{"model": "image flow-matching model", "dataset": "drawn small creatures on textured ground", "train_examples": 101725, "image_size": 32, "horizontal_flip": true, "conditioning": "none", "arch": "unet", "objective": "flow_matching", "cond_dim": 128, "logit_normal_time": false, "norm": "layernorm", "activation": "silu", "widths": [64, 128, 128], "blocks_per_level": 2, "scale_shift_norm": false, "attention": false, "upsampling": "transposed_conv", "init": "trunc_normal_002", "residual_init": "scaled_by_depth", "optimizer": "soap", "beta2": 0.999, "lr": 0.002, "beta1": 0.9, "shampoo_beta": 0.999, "eps": 1e-08, "precondition_frequency": 32, "max_precond_dim": 512, "merge_dims": false, "one_sided": false, "adamw_lr_other_params": 0.0019, "cautious_weight_decay": true, "ema_decay": 0.995, "steps": 9600, "batch_size": 128, "epochs": 12.1, "lr_schedule": "constant", "warmup_steps": 280, "weight_decay": 0.4, "adamw_weight_decay_other_params": 0}
Rows from block 2, named by matrix and row number. Rows with one number belong to one channel. Each number is 500 + 40 x the weight over its row's rms, rounded and kept within 0 to 999. All counts start at 0. Numbers have three digits each. After the name is the row's rms in percent of the matrix's.
# convs0: first 3x3 conv (model.enc.1.0.convs.0.weight, 128x128x3x3), inputs 75-89, a 3x3 kernel for each
# convs1: second 3x3 conv (model.enc.1.0.convs.1.weight, 128x128x3x3, transposed), outputs 75-89, a 3x3 kernel for each
convs0.34 111:460557467483547476525451525430504498537512473470477512513488445488499511448502566575449451559474464466439497472471529518542515507532492490544453537508575627504557550506544507507505440450491509565486538550537507505448490384539571500481489505461514492478474518485525525479518505543490531491559446526607445467503503564501463494495565517520469422523492485552567519560427454509550464427552493591508524486414573
convs1.34 102:417545514564513487573455473405466572489501508426501594493507508536478478509499546449457517480602444473511472568485519491516457474471557491585380482453600558532513538582495498472520463482498583467492454512526507518502517527515476517487464555484480486497514496545498506516569529497514477579503487460469455537507524502520496476498511460511508528554415476483513524605577472469497498438520559498487438479517501
convs0.35 103:463515505447518586524519560529508469519514504515453437473473497490478526499497529563557472512492603534443522502506487489527537486494434440510486539520499528514514501534514508495540454495469467470549500434447398334365512542506498489472460448505381433479411485551466574635524501533521462520486489514475475515418498558481532623445492536514454518490490596511520449468447479506491356452515482496464456482414541
convs1.35 109:481472484543493504541493501508488502495462466518441468479529501480553474514518473450503531472521533448501557517428499482470516500473587513431436488463499486511580548540553465535559501455435433505520389529503399522496547560534491509482416502440468491518500504524575551519489452531472465530541525421497456495493485502488477462503536507499474532585515542504546550480510546528534506468489461477474461520409487
convs0.36 080:482513504504508474458503530500568526566522472475512497526545527552491505469545453460496463491494489517521556506501533450508529536428422527481511482508484448448445468516545495503495532483481531512616570541563573635589544535507526488471512580517443490470478468502498448404533532490540563524421542458494423446550504479519490522484494512488480529510523516508531429546494448525470454465457526486449455493458499
convs1.36 076:483489508495543452541496545568482470556427486516422495558542466499544444540491506539533488529558470475532492521519473478492545467510504492502509468482458501493476528510457521539498555490457459503529510537476490506544486456466528517426474495477560545526538554409407520454507464516516448471554465434492463523559567449544523522445500538448524549523529522469506475509457526491530584570523492568500465444478519
convs0.37 078:480434484486470447544470476511504495446442517553445528594518448539496535530521543510425461554465561528527565491489474500476457453488536519594468558504467563510485463494507552523492487565450608576464567606495662540490482537565424471514492449545515548516449436500466449541479458505486489511501402542526462493463433475468481438588572493554464434464476479475549427501492403483485364447578554479515500556506512
convs1.37 078:523516474524531533517498501459565505475527478469514533496463485534520519546527469466481550439523578479506558471512537525507452447504517448583508456519524424446484496409527464511459461524507457431477486486482484407482487503465532469512508517496435564524503512552449506579452551545532585518535545446491519500442507536510477476473485601576511480509478511524521510555504507568464592495510442442522521389490529
convs0.38 084:540502520544487514540488497456493494483482533454482527592488512489493544493523437455534492526471473506412474509546462487465532484491497446430531484512551476590562478526470488488491476493502503517503425514562519578537492456522468473491543484544490464497542521519485517473507494419482471450479479443513445526466538519532443511473506387529464422593445486503513480484483440460473481591533494592491608579502561
convs1.38 086:503475512406471460499490477450540518481497477442424535525546506530544459436537506564555500531489480522454435536450536525503510539538430489455529527487507494487609457470537561470489518488539527460489425425615479506570492451460450555557462526532563482469556546540501549555402528494480473518506452515503513492452559495510495503542485493495522531537471522466500510547478510546497544438478510512485444552501513
convs0.39 109:521515467437431501515488549509544495501493461558484463555563499539501514487483496487484461484498494496486529481505486503479503446536519546520527509480465431501485474499509509543529557496481459495504482492472559478441530555546519561461459498554514505502461462515546538510529473523535502534567545483474533521484482530530506495354413421456519540750521591486466465499468507583590581532487454509465437479488489
convs1.39 121:493506487480474556515542504552484476528483440547491474522503484514493491497490513445477512513557577596603648515488486510494517496506485506540578489485506498459478458413462533474503529510543502444556491504490508459459504500508519478430538515512468494506462484490519520479478497576499423538412442523543535520503500494442447543515495447458516505448505501495495528482447461481520420529498514527499518529496510
convs0.40 094:449518456512534457469492521527506467473521486513495521448571400487483604568506528502461532449510530529484550513504493430532515525463453495526500508543396517496534552522511489529488504470473442514520545536374548507584498497489441494550515456485495486486469497482489494500549544493608556631422504408459486443554541429385530488507507465536462478485530460547519488468434500527529498516484561449493506512431528
convs1.40 093:506500494509503512471465534592544495481487572510529401528487485488484471495500504494521486471507503536441462455527452560504480447535593491481513510574504475545452598532548486486542474494415473476440539514488408462614458540415475513513542514487493534530523526516443517546510511549483555523526510458529410581543605536478510474504488469481523426522484518512465485461609486501466486485473546479523510502493517
convs0.41 082:515511461489513452553455470491552550476514509489486487476511521541453493485479529497456476480501507546547482485535516458487547507420527471452437460483550561471438501484485553541549495476518493492460473408455524441457526440584546496524486552532520519521484466479480514402437557515484411459490477516431451462444509490494465522511529549542509478489522505489503554414585523432505555528522475437512450375459449
convs1.41 074:446541566501477492508503468525494485483470486490438451526643532473537487523433480425496487501473451467542527504580532469531502517453523563431452446497554463509495389524529455542525465560458461496546562481537546459487433516542476527476489574485546518504464476469469487430482493525556563552479478491489503488490478533525497560489521469494449489504503503464529497506460497454462511479531532534542489441498456
convs0.42 090:423462511468459553468489598521486482475536460493469446522555532503449561499477479469503515567518533502513442557511494513509539453500490583495439470528605489485525522501482510483459475492515565491473527524489603486462482443418522505523462523500469538506511527486514582561520503531534548548501515602496490559543511499583542565457488471542488464447487519459489504373540604513476509533533504471533512500505512
convs1.42 097:463489497474484533434537582459522536510501524462487517512486502470501498456479499499513572453497490432459507499487550441475574517514507480510531489494534547493592459502480540539480560488482580467412520524486605470342482478508454506469490492433462460503443408497463446545533538508527473475573497453492498437501525501428526483517491503428451476495489534532485507503510513500593540486552543511520506590451483